Weights of a small contrastive image-text model.
Model: 1.73M parameters, encoder norm batchnorm, encoder activation relu, encoder depths [4, 4, 4], encoder widths [64, 112, 192], text encoder width 128, text encoder layers 7, text encoder norm layernorm, text encoder activation reglu.
Training: muon at rate 0.0017, 29000 steps, batches of 256.
Data: trained on seven-segment displays showing three digits, 195000 training examples, 38.1 epochs.
Rows from block 2 of the image encoder of a small contrastive image-text model, named by matrix and row number. Each number is 500 + 40 x the weight over its row's rms, rounded and kept within 0 to 999. All counts start at 0. Numbers have three digits each.
After each channel's rows are labels from the 100 images, of 14848, where the channel reaches its highest value: "lies over" is the class under the peak. Only what is clearly more common there than usual is listed. The data: seven-segment displays showing three digits.
# conv: pointwise conv (encoder.blocks.2.conv.weight, 64x64x1x1), inputs 0-63

conv.7:523527546533528619434523504436439458534491529525453533575547511479518494517534476515490495539556513536511424488537498450487545467579565479479512531491528464486569513504532450439515485463467549
lies over: lit segment

conv.61:532496501495484510545509459600491470507501455491457521506462458556505450530534467449522540435447471438487455478567519457567567470482507459489518563444502478459526584475467497502539501418472562
lies over: lit segment

conv.18:476462511525447469552439551535483489533457474451456472555489422426464479521501527561554494435516523441527466538546532439464496439481531559477497591531439424520509501529509540523503475483495498
lies over: lit segment

conv.31:530559425504513616559521505508476522485464454506562497435504460526496513517498498568538530496574558492512558482505534461502418496505534480491498467606505482457529448476552507515527541471558485
lies over: screen

conv.23:473462558569508487643457541542495485484463551537475450517483560538501523470505465566394525502453522547463500516494548504502457505508457481452575519497477482491506490430491521489484449466507529
lies over: lit segment

conv.16:478511442464509520599521528475473496591463462528516426505564477503531433546542475554475586558438496537518468525433512457586486505457452460542501497504518490514501501502489460500526546516552526
lies over: lit segment

conv.46:511467477463465492490490545532483483580534579527463436468516583549526513508487509523555579625476520509458519559487500513557511534564547482508517486492496440503494458431501519562549522488478477
lies over: screen

conv.62:516521493482482504479454512501568540395553573539552523519498521483508444488502584475532490445499538509532560512494413527499519501500469510479491430514513502475405533488420453595485509530498521
lies over: screen

conv.50:430494505493520470586500476516517546571475471505571495478550503526487478463521492511492464554448439455492506490483504531545501505454430476485531434617516583492513564533511545546524517430547496
lies over: lit segment

conv.44:532548420452518550462452530498552494485479498434512499513496459522444452536470525543501490475605463453453544474493574473532555480549528466513565532447557537488440455455548466518512550516491500
lies over: screen

conv.36:526538502531523502579537507523387520580499475504397506454448452470508496532515506514519603499482503497466537473536504458460487512451518474503499505470459426465489493478441474441500511461446571
lies over: lit segment

conv.29:463476467536499539482550473554453503470498444481463466619477491496496488516531484504451471495521473514463585491450479464474493491552408470468580527510485455497601515474463449487496520436554478
lies over: lit segment

conv.11:488457555494531490475438480535516488453476566564462519445557493583493452435438469498525601461535448469457484563454509515495478507545478452553476569477513472474472492451468541463474502452490500
lies over: lit segment

conv.34:502551534552471518524504490492527503470499503492493496574534481548480487470598578518473447473598507524520459445518472548474551504512511477537547467517522505477527447655541508493488473522457509
lies over: screen; lit segment

conv.37:446528541528495553458548479481459476504528485489524564536409538472428489490497437455482455525548502480524513478506409480528526500489519493548521425497562526506529460461544533369483495476540499
lies over: screen

conv.30:491512481522468576538477453552479453475472480507516528444550505514510452483522464485475447492539574506494444513420452447540541464523583449548581591524512493419485494551517495479458521464511496
lies over: lit segment

conv.53:449543551558490500475480438464511494489499459537501458517498591565464404500484494476497453456557532543424520515499466499545469468460549463506491523513505496442424449480454577483543431510475522
lies over: lit segment

conv.43:538477465537480457452541497506469535473428514554466492431522488477495468615534501536466477478574585504490591524517491479563447513437490530471471475503508434464483498460514524494465525444498563
lies over: screen

conv.40:475455523540471470508467501541550503522421498539426433447520470479531464440474513505501524491510544515491448468496483519529542504521590489456424527534454445519488458499468626476582471504490513
lies over: lit segment

conv.49:562538462488473522472503527534490505452504539541471465497574478438465497544484499615538522507473508496461569477507509474526488478511445598473459489467519503555576424447455474485547525558456518
lies over: lit segment

conv.17:438548470577475498455519493502422514459519518508532511506513546450464484450529419513520475537559506499481533466518470453547565436452424522481548513503569502418481476495501490391473510493471510
lies over: screen